config.toml
arch = "vit"
model = "self-supervised image encoder"
dataset = "drawn human figures in many poses"
train_examples = 48750
image_size = 32
crop_scale_min = 0.2
horizontal_flip = false
translate = 0.12
rotation_deg = 10
color_jitter = 0.6
method = "moco_v3"
norm = "rmsnorm"
norm_position = "pre"
hidden_act = "gelu"
mlp_ratio = 4
head_dim = 32
fused_qkv = true
bias = "all"
qk_norm = false
parallel_block = false
inner_norm = false
patch_size = [4, 4]
conv_stem = false
layers = 6
width = 256
positions = "conv"
pooling = "mean"
register_tokens = 8
projector_hidden = 512
projector_out = 128
projector_hidden_layers = 1
temperature = 0.1
target_momentum = 0.996
init = "kaiming_normal"
residual_init = "none"
optimizer = "soap"
beta2 = 0.95
learning_rate = 0.00085
beta1 = 0.9
shampoo_beta = 0.95
eps = 1e-08
precondition_frequency = 16
max_precond_dim = 1024
one_sided = true
adamw_lr_other_params = 0.001
max_grad_norm = 0.5
max_steps = 40000
batch_size = 128
epochs = 105.0
lr_schedule = "linear"
final_lr_fraction = 0.05
warmup_steps = 8000
weight_decay = 0.0
adamw_weight_decay_other_params = 0.05
Rows from block 3 of a small self-supervised image encoder, named by matrix and row number. Rows with one number belong to one neuron. Each number is 128 + 32 x the weight over its row's rms, rounded and kept within 0 to 255. All counts start at 0. Numbers have three digits each.
After each neuron's rows are labels from the 100 images, of 14976, where the neuron reaches its highest value: "lies over" is the class under the peak; "colour at peak" is the nearest of a few named colours to the mean colour under the peak. Only what is clearly more common there than usual is listed. The data: drawn human figures in many poses.
# fc1: MLP up (model.blocks.3.mlp.fc1.weight, 1024x256), inputs 128-191
# fc2: MLP down (model.blocks.3.mlp.fc2.weight, 256x1024, transposed), outputs 128-191

fc1.466:136103158086108054150095068091081109166171144094119142123118158136097151078130118131116148078135134170159111131137116107078102097156127145140069104151142104089088153075027092114126109100175098
fc2.466:139086153149085108120105065083133150139115145207143151093108081176072096156135105216193152148086114133134151095144119130138129161131132133099031100145141084108122098146125176117121081157122191
lies over: leg
colour at peak: brown

fc1.721:114195149087097119156126095129102144154069098135120093136130174126105135168062137146166141133186173081085147136136164191133120087107122174106118123081096098118103158139114131152133160114124211
fc2.721:133072058119124145218114091121074125059135135139100122172187039121137068118176141074083115113074140065138091199085155112139223095156214144163123144132190102143176179110162102102131086068117109
lies over: torso
colour at peak: pink

fc1.222:160143157102125094092074113154130152112140067113118146122098114124137142172159120138107125113080087112147128147124128119059180131132098087202144184159114133109097118116138146110058093100120097
fc2.222:156095158119136119119113068106093071135142098119168147106110172053121109076133124119142161110163156141163139135127079140149159137118112120106125142201128137143140157083151120102133147112156104
lies over: head
colour at peak: grey

fc1.276:118093130164130119156079177121103156124129128167110185104161134145114131103140146143137181096137183143136111166075102153138141127176120122108104110093152158134113135112179191143120119078114119
fc2.276:160117093139093158123166106153161134102110090137175146069152148173109075103127113155177082128188124149151178137119045103144147110127126117164070156142171170066096086101115180128116144112152093
lies over: head
colour at peak: grey

fc1.275:139103130109097125167156142102074129187108140118112136168191135145142099104154155180120120123123142101106174169086141156164090109145141071158065074143139159095132147108166132093100132122103153
fc2.275:115156143072082141081106160094178076159089165151143122092182168176100137060134130112105112134131128164115077143191117098133082160161100152164102119150133141103094131159116127171185140135153186
lies over: head
colour at peak: grey

fc1.345:159092149150091059177109166075058156154099155175062188116191157117119161112178103108097165106152170096119132168095093105137139123104112108171062138103181168146162105166152157103093178109116132
fc2.345:133130050123105155148106112123167144118148075154183115077170161174149109089157082171114130116200173123153119175129043115177141150090125093122130135142144175093062121105159146156141096069113117
lies over: head
colour at peak: brown

fc1.68:170163101078130144081138091102141137118079151195127180111143159186107145093128055077092126141110129171150139141137131143107151145118161127081178143125100146113111061126113165141079148132098136
fc2.68:136116084076201085170148122178088133110146110107109124093155129153147120121100086122154104160150122103089142160147128140121108128122223163086148118112177210161117085114164133088149134084124152
lies over: torso
colour at peak: green

fc1.262:150159199107140118198148143114172080093085120095188159156143204206153123167123099174112138143136121174111109130162211133209131145107170178068116201148139128168188177134133122122163097149145079
fc2.262:173107104186225088113167108155151162079139089116114144131071086120091199081137163050121081172126129114140173098071079120117177122128119155098137129109158071185169106163173111151068105144148111
lies over: leg
colour at peak: brown

fc1.371:145100135119109143175103120071113173168124108136108192051125167106090098045105173145140165102131143158136124174087090110121167160186141089141132029092138170073079079111148137119114116129117100
fc2.371:127083147155095178115152112156188146033085136141165141117111153193129079120122135170176120067167156103169143181127101132128113132135102095153087157111150122071094113133159163100138154082130108
lies over: head
colour at peak: grey

fc1.625:059156126184120064127063138106180140104145123098167090116124135126065100129193133183053106080170145151107094116133142061156144083174152111114162202141138153143170113137154128106170135162131131
fc2.625:125110130166160075110153120140103113106085164135157152178142110174117157117103150123072099160191080109129152127182138124118162188146121152135151127157151095155116127092146067078126112128116132
lies over: leg
colour at peak: grey

fc1.691:142154107155173101116166110155117144165122128143111147065137114189113122131125117124159108097124155198138148129131137124127123081152039188147140086098117118157107079111165173091128101056154139
fc2.691:108177084122150128142137091092109113178087147128128112171189131110126183150133149068148094130201088112126143098089090147154149146115166106095074134096120139156125169110065075028167087162123098
lies over: torso
colour at peak: brown

fc1.558:152160155093109070178153131052091076131097213107104149220121186148180147158161153175133110135133110092144113104109128152113087104107101150145117117161137117138123154096116176143087154147187094
fc2.558:155040141119149109156125128093110108074129142173135166085156174119125151105110128184142118102104145087150077137077101076075194172140096116129138132084122096136138114199156143142071133106157103
lies over: torso; leg
colour at peak: grey

fc1.396:137113132108092120157172104164185094162115166113167164127144100171132183173043121130089070164128143108089070144083154133189191163101138127117170164154104116171143132084148152107123101142109164
fc2.396:136112100127214142149130150147072173115137136093097126155179092114195151105140151109115066111137171117077135125142150168159137109127144142103132088123123113138157164183124143172135135098114145
lies over: leg
colour at peak: grey

fc1.62:083146147170129089121082125128112172095102138136170165069132154166086072119136135187116111166174108088109155080145111146135121087096141060122089134180114166152093120122108193143117140123112146
fc2.62:130136178151060152118091208167159175127108118152145151123150134133121146155169122120114148128105145132115140139162162179122104124116135097094138169150101118166099120182082099167108177107160123
lies over: leg; foot
colour at peak: brown

fc1.259:117057168105100155174084113089160212152113130115125109138132154149127108097093136124148175081110157151123097156139102093150182119136136083093136061136139157107112121116144158094098208128141110
fc2.259:144075134162108170141135086115133162048134129118173172095141175171105103138159103095148075086105201094136177156140131145129121160112151071182118180140087118133062118103131158136080167086115101
lies over: head
colour at peak: brown

fc1.54:143142124124116153150084096139122096172146116124151106144123075156145178140158120144116164145103107033082107074144202089104090104074084139157098112162144140097178132120145149114054091154133063
fc2.54:104100121116129117181137131136145093084095135159076150129137140121166116099158159095084149120121181163186157133125137159141137131138097084148063185050102122104141129123115110141138141098166111
lies over: leg
colour at peak: pink

fc1.315:136127072027146107134133134123139132163099167172128118106148140142164123100163133185143132098127128140100114119169137139127150172106097121169070095071131104124137142119117132114080126155140134
fc2.315:100096142175095127126094181133163069020144144149127167082161151148140113049155116162143119086089157147110096116097148136156104142117071172156090077115104139096059078188154139134162108164199156
lies over: torso
colour at peak: grey

fc1.154:131129157086129146129140141115130140142129074131076171093097145099161119102163111130161159179108172129165130141105167067101176156214139124109183087102165106084167160118167098141138153148105125
fc2.154:142075112156127133147132057158158091121140106191187146119135153132127101075123112127153154053109167065105156129059103142101116168127092100141060139114113138085069092141169174118065174063117133
lies over: head
colour at peak: grey

fc1.559:110067099128157103176106060137106133166105128128165094220136128101154147158126190169134120091098140198126122104126162116115135123147095148082179160166109128119139124154115054175155141138098178
fc2.559:095120058079174124125140084136182111019151115061134161174156139182108139133143092040159122113064110057113152087170146095142135136130144132170165104113142110130060148149117128159094094115101114
lies over: torso
colour at peak: grey

fc1.310:157135181157137114135083146111162051154082119119152070067127164195127142148110087150126129170105153129147157169186140136113124048185183104123082097141179138130126120108163110163124203153173107
fc2.310:116142145138119093124141131135127097173092096175113164098120158111153091142107090167145145095134133134092172088103128196122159139091126092167115118097169151116106104168065134084064125091137127
lies over: head
colour at peak: grey

fc1.374:109144114089131159092096082047156117138135128171104124151199117158088120144119119174128163073115146145131124098107076149080147132090122102166139173169147119076111121117097177111072152130095134
fc2.374:130097142162124139122197130170155186082134156099146150071162178154128160163132132124188146159158154105128113154130115076111160092151157078134123202153104159149111145141157152158165154078167105
lies over: head
colour at peak: grey

fc1.427:107151096113099100103104122127116147116108131099140101146154150101133101138178112133192094143133121106116114171202143202156069103125092092143169177122082118130085082127084064124132120189140176
fc2.427:148104138142122109160144124133093109057087136173096113135143048096120110055110138145121155099104109117105106115077165140144139178143137138110155087123139040133131167155153164210146119110142160
lies over: leg
colour at peak: brown

fc1.293:099138136078105100083153163109111078139129097160135157175131156103066160086102128166127122095052131099119145068088136123168084115079165096112080105161184056104149125084099159080122110079215097
fc2.293:135109138103105120120136158118173124099110096141124147025144120163172120126112123195159149111116159107114121165128083086109114111094129157097119114147116114127130099106168137144172111140110095
lies over: leg; torso
colour at peak: grey

fc1.59:087154156147141116087153132132115140131116116107110118125129196109129150143146117124093087139105131163200081184167095166116134087178122105103090161123150078117161180103119100110169191155169085
fc2.59:175030099124096156097117057112102120138058132126105089090058114095163082166106092129057117082169169127112109105159185137148155138087151097147126151157125095116092141131179131087158174135124157
lies over: leg; torso
colour at peak: black

fc1.123:116134211117147099155115091089063089138086165153128105153137169132137159114128107139104125146162137142071080172147137118123123156146111084118084151176165114122115097138159157155125152109113151
fc2.123:128059079124124107112171147101114073038145078094143141156129167134143140096136151220122120108114142077118116164131102156141119142089121158114113069108129132124137146149088143159124112119173110
lies over: torso
colour at peak: green

fc1.332:127143092170166133163148159132169153197139157136151163154127157133066112163141116170146139112124142127148056127145078098115075083174028085108119072129176077091169127078131069159165132142158124
fc2.332:200104097131172151124121097159100183156071115102134172140151178142109110132087104130085092128098164159079078139095160150132110115152153112141179140080113151120113080107160151121127109141064166
lies over: leg
colour at peak: brown

fc1.257:085175124153161108131114142125127148097103171159126149114116161080097125119082116137122112157118158147101036092189124087115086086166116135088156128129071099138121091143143169157112081139115185
fc2.257:113074146161193129184138153180124128204120150158144140111122135118154176163117098106152067177111177153116119112118116139170145146152152115130155088114154160144092178117168105149136140124122111
lies over: torso
colour at peak: blue; green

fc1.302:153129120117105115215076158119112144126138138166178172108165144105077095111119117165144127150133113139122137140070125101129169168107122093167116098166146157136109082116180175098079119132124122
fc2.302:147083108123101156167121120136139164062129098139152121105162165159107097117138103154183086163148164158167093095179096129154142143093130106169082170101093133129100129084117134147138165102152082
lies over: head
colour at peak: grey

fc1.600:042111165196217125141138128129091107108137140137091084131182108114137135093093159196126122113123165115117159082134123129097091106141103136166125161106102142137177162136175159083128089160164179
fc2.600:120092142090148125192109104106114170120118123158122143104128138156110126135145127159160102127157126114115142150125160145152153146151211158143101097193162120127117163096131097159160066065187145
lies over: torso
colour at peak: pink

fc1.727:128127134076105097140079125125115150152112130125160166125120164139109139118069132129142184124138108180139060147111112086125206168149142157212111168098133122113154166182135139154104150149139131
fc2.727:132093138186084090123127139155148121140107131145107149085165154087178116066117102156173111116159126156148184135142115165147121102169110052117076151109101123114167162078140115157124130150099158
lies over: head
colour at peak: brown

fc1.551:075119142180117022153132122101070124197114103079115105175168163110151172082157134147152154092124179064121179166087129120142105106177111091111146109125181124112128126124128120147166173133155158
fc2.551:136140131104153171131095099145074092060106124080179118121152142139151151117119150056143152149146160158147102107131125120095113128118134113120140149087094177166170195202144109188119086099085159
lies over: torso
colour at peak: pink

fc1.18:106169213119160108109140127105136155134178136102098108153109102131161163133102109145085121139157138147110160178125051095113097207149102077059187135136135154211121096185135139152128086171147134
fc2.18:087116056135172139130128171184120098097126181077090217121155149164144133122111148124192069183145106130118080134136156124179150142139161122126136162103127174129146129125139096151121152121152102
lies over: leg
colour at peak: green

fc1.200:116116152091095095177141142156079147183082132144117086124088083145146119124133110140149070126127176183164097065162116152124120159140112172069145142093111173105108116164161107123121138105106144
fc2.200:200149114145076156126150114115137117157126195161101108149114159117154117146126112187149080137100145147141122098122189142117134095141112163166094029084110127119104130137060151049142117110082113
lies over: torso
colour at peak: black

fc1.376:072187071112117109136121153090166118094106096178112128137106118108168172183168132089106151070133123148144088129173117121151061125167104108121086126130201124054078085188114193111075084141191177
fc2.376:101061175153124144152070082163139123085153135133100097110134136084092126170148140154183076157143131129117142148093129115142154101113164097091135132142125136078138097101158155143107184113182154
lies over: head
colour at peak: brown

fc1.659:147135154068117142120131189159133147141127134109154172064087157061148125125132158135092131126128095136137186168098156096109111079203133117130146090113196106092125155089105141145138190154130129
fc2.659:158119132159084115133065093174175148126114114187185113168108139107154031130133144139152127092127163081164156124097121086145110154102150116057163158095131148073077115129131183145171183090101129
lies over: head
colour at peak: grey

fc1.743:189125178071081146135106169097118141175119102086083095125089142059167150078122153159073182124139154147160145179118147165106162132184127143141091080142193100088133095091156098170120070130102098
fc2.743:162083127144168168130107124156109161117131161163185157159147096147143141138110095142144163095137181070116078150085117085163136140134125062152113102110161102083093110119174189123121128097117101
lies over: head
colour at peak: grey

fc1.398:091105146122108103179111194134102158182157170155116183039149123193162117104068089131155139157088150176128064158104091136056156127130134081113080138157074130132074141153132074095136162129161130
fc2.398:120132146064130152084166041159174089053132100079160100141103144171133100102134137151156142097128137132185142156116139151155088152139121119167167204126117159121114153145069137144131161134149090
lies over: head
colour at peak: grey

fc1.671:141082149168122150113138120120081107186147167070165114137070130133102130127165078152159137161093136061108132083127170166126087142149156104214181139102085132105152120119091074137066174130123146
fc2.671:133130112114127132110159106137119110124124103180150176148139112098175118135172161120147097160137115107087108060114163151102168100092177077151124084147124124108157145113193120166141170137095164
lies over: torso
colour at peak: grey

fc1.644:123184162142166118128153152107103077103179126099102153113104119136150085212169153163091135140138179177174103140155055132135093147108148170115095162116180093151167147169139083195085155141120175
fc2.644:137138107097120111129119101131225127150095133142156158143143120146096158100157161054184142141133102131203075060147118144109137057132132162121140166104114119121111079126142123112111106175144113
lies over: torso
colour at peak: black

fc1.694:160050143092150087119176157137084096171131129067101115117142079074109227127168143161123194127135133095162071141108113131125176156142112133119117119133074070079175111123100136164148109093102075
fc2.694:135150107149144158113107062145116128152107112163083105145107090058163083138122130137160091141144082131076132139103124138157183141143150151123121196113093129112115159150142138128168111089074186
lies over: leg
colour at peak: grey

fc1.165:068189104148098104109123085099151211103126155085133160146126114152166113097177167108147114118147070114158129146063132142134113167068099096146180149139117101126079117173145104199151095197094111
fc2.165:135119137110172178138134147132100099086103155111081202167150102174126091105115134183140156140117129165106136149141160106156160170105115081138117155086128072162088162074127165130097113146132088
lies over: leg
colour at peak: brown

fc1.325:127186129135138186097114126109115059140118172169135198220138150122098132100091064128132098186139107110071120095104193077085114179139171108121165068128172174140133106113128146164122087075082178
fc2.325:142128131151137146207113115156077106085101112116135064103129110082189084135112118172141054093134107112099116075151169183134133144122125127135086157096158141143109158139113121095112167146137132
lies over: leg
colour at peak: blue

fc1.364:070124133116136163068164163147143111183180176096177183076084099166146132141146130166130109120066123147089142145164140110187086173153139130168084137152119135138161136106079119093146124143155093
fc2.364:174135188173115136140156110114071097097153107139106111152151177104173125145180150114173126123115161138068164062121150163105162077083187076128172139117064166104137170219097130073157140130109119
lies over: torso
colour at peak: black

fc1.1:167152137115113134115080176129119091095109195126139168125162131122189133128151084168168041122121086140204112055107157137096098134115133171128103171143122081182206169150167111129183116154108132
fc2.1:113126112098150048182175077157184092088136092132139160133150141135138131113101143085135070162136120155039140128118115122100170146119149147133126122056147097185114162167114111084106118137116151
lies over: leg
colour at peak: brown

fc1.263:090194117132128147104109119100160117174130093169118100130132160122091135157095121099067116122113131147178099096106133087184157133171122125093128153117140154138079100119146151078175121154117093
fc2.263:137082143152176135137173190125125086149108136116078096130143124126120144161157159164125110114103097151127117198145117088143125063152140168107126079202149120163119167136105082177136115199127126
lies over: torso
colour at peak: brown

fc1.650:148149183157156108138118193129135106099161146121165086144108122177149083154085116120105102101121171092083146168087143089129124070145113129148168116120152158156138129157146193140140127152128104
fc2.650:124137136155131214187131131083114097199100147128117170190159158117138133112196135167098090090120122144113106214171135137101145148156182133160100124094114129131124125148160090141132116166142143
lies over: torso
colour at peak: pink

fc1.481:100140103128123145065120092153143049095165100087113113071145139181109096159155107137114120138146119152152171146098138144104154125151097139151111131051099156102132183105132185149141146074136103
fc2.481:145046147100150117187114109140094115095059134164129124119116105111140160128120129141130065137093114071121126056111112115162146111131114070113138158162128107104148117100124115154134104136157123
lies over: head
colour at peak: brown

fc1.191:163192162086140132168106095149140128159070113180118118173137135135107150116114100130153079153150118176118167192119159175112131113086151119047162155109128079107124092116150181115123201079154109
fc2.191:095096090138177119117154108115113136067197132123096147113153129156090115146097129172141140145161119090115193161179159169152138093086122131121113088106117154135116126110161093089172163165118118
lies over: torso
colour at peak: green

fc1.525:095155199118124092163103171071082120119156204148112108168155113158119128131113140164138138152096099113170127140153147137114135149109117136116103139075149064136106147125140130062098158109130136
fc2.525:107051115141131127138143152118144125093130133147058212138104199148062122064147151193125118126125132114109108131068136134159144129119121185120123094139122113153087069175173145149132119183203143
lies over: leg; torso
colour at peak: grey

fc1.110:152102106072135125095163151061112097102095149141111157034076164128131132119136160107110120140103113162101158166109078183154160100184117070123126072148103123141140107123086115088064162201124039
fc2.110:159134125131116122103055112162100118072111157131117105095106133172111084174044114188142186084133144134149112100124156095133114158140222050139035186141063165111105117117143129116125125081172120
lies over: head
colour at peak: brown

fc1.124:182098158110141127120137082148136104133072115095152134068119140079171151073107100111156103136084145079154098140145153074133134099155123154113114084138130123159049209088173163205132134103124110
fc2.124:086167080140084181092196115123123096158174149140078136137138114187096135067190128187144200091135088064142085063150110151126148157125165112100134107065125176104128096154124143089103139161116139
lies over: torso; leg
colour at peak: pink

fc1.434:159146084103171121110148136113084170138108137105115109070105155138095167086143120097121125087071096179139163150160139131136116062117153084068154151126057159144121084134088151123150165094080120
fc2.434:154168120158156082176138121120076176118121139159110100148145125131118116122029161110163136162172072149141146086161150080113129176171162102103098155172133119128152170179117028066201158140153133
lies over: torso
colour at peak: green

fc1.173:117132147093078102152125166148096122136182081168169158101082168146177083086186102122140121153045113142156099173094135158158131169116135147166144117110130124120078097093099151152143218144140143
fc2.173:153169100110134079121165158125157176075099148144094137063166111136113140113126113180185157175117110125084157058179106119157106120143188146096115144124074113142148106178075146095125114168102112
lies over: head
colour at peak: black

fc1.416:085175118155166081078144157144146159166149180113193159064099121166143119125154148137112122099136136104164142180106152143179157120115133119160105093124154152111093194165118067135176163155148117
fc2.416:137130141144121098094078116122091125112134132143115088144133171146103124110188113093145132148167145199128123091151101161135088048132198135132060133115081174123136107199088140102099144202151109
lies over: torso
colour at peak: black

fc1.159:084085172142175091162155165096084149212148126086115101172123167143121095126151099146110144124099129155081075094121182106158109164085124110135084165181106144144176126134129086086108137195128152
fc2.159:157087124102113151187102118109182106000061102090146131077128112095145173164130139067150108126069132137124135147091116095077114119175189094123147160158130124173114164125138162093131150084160110
lies over: torso
colour at peak: grey

fc1.469:151106208149120164132094169134108170151141135135088089055093145124167113127137141118174125140136128191123083163131111140080201150185113104151147122131155150132112182135156110133158176162139149
fc2.469:153134112075132065102158074153114070062137135133148169123123165137111147105131131103120112112156156089164156113112056096120072132145124063138165129122123162138059069082091147134128199106103064
lies over: head
colour at peak: brown

fc1.350:100149182070124068144153089092161099126109201081136096149132161194130185111120095146103062132096101154107075130118143149145099100159157096122179124111167106131136132113123095074136166144132108
fc2.350:108093141128211136156100115118086143023171081135054159097121138111132148058074120105159124084120120142105134104121162093116082161155118125161148102150090138139110168223154118193139120120156085
lies over: torso
colour at peak: pink

fc1.561:106121146164143108161064194108117120182107158146110155178173091105141120098181160159139166106123155148213141144145125067132174157169066159090144157088142175138147159078179207142118135119138126
fc2.561:179078066129125161147133116114134124107142164144178111091130160152101080101125104147217084122172156104161113114110077166158136147081188119097075156141157144093143151140174152156081112098158106
lies over: head
colour at peak: brown

fc1.164:121159146090135091113142124153053157115098160103138112176070180152147166144076131166184087141117141127171162143096108136125161149164149123098189126162085101103118167078171061158129124166154093
fc2.164:038103072160121118142129097140120091118134161152108157193116113118149158159130092110175101161179161183168098134156104066115179080138110076168133145157144125136153159149160084164120103106090110
lies over: leg
colour at peak: brown

fc1.618:142095113083098127128179118144100094166091173092124152146107137153157075110134094196151123171067107094098138077147124133122104138100157172200134161145139122141213137108154133112119137148091158
fc2.618:148081077137056127148156120111112081141122165130114160138111124071137131113159175135128116146116138158093107141147107101088162149101107077137114071096110104159157096199153131161099129138196160
lies over: torso; leg
colour at peak: grey

fc1.522:128146110098194120098072106141106192097129152148097170090114195140094139100077162129156093199149082177176085115114084092130147161114123136162144153105084084121139079129079078136124140177151156
fc2.522:102098130091210123173153091147165164048066148107165135124137139120089111137109121089135109135130123117090126136150171128131091127161146101134111144148105210119107149122137082132131149090151152
lies over: torso
colour at peak: green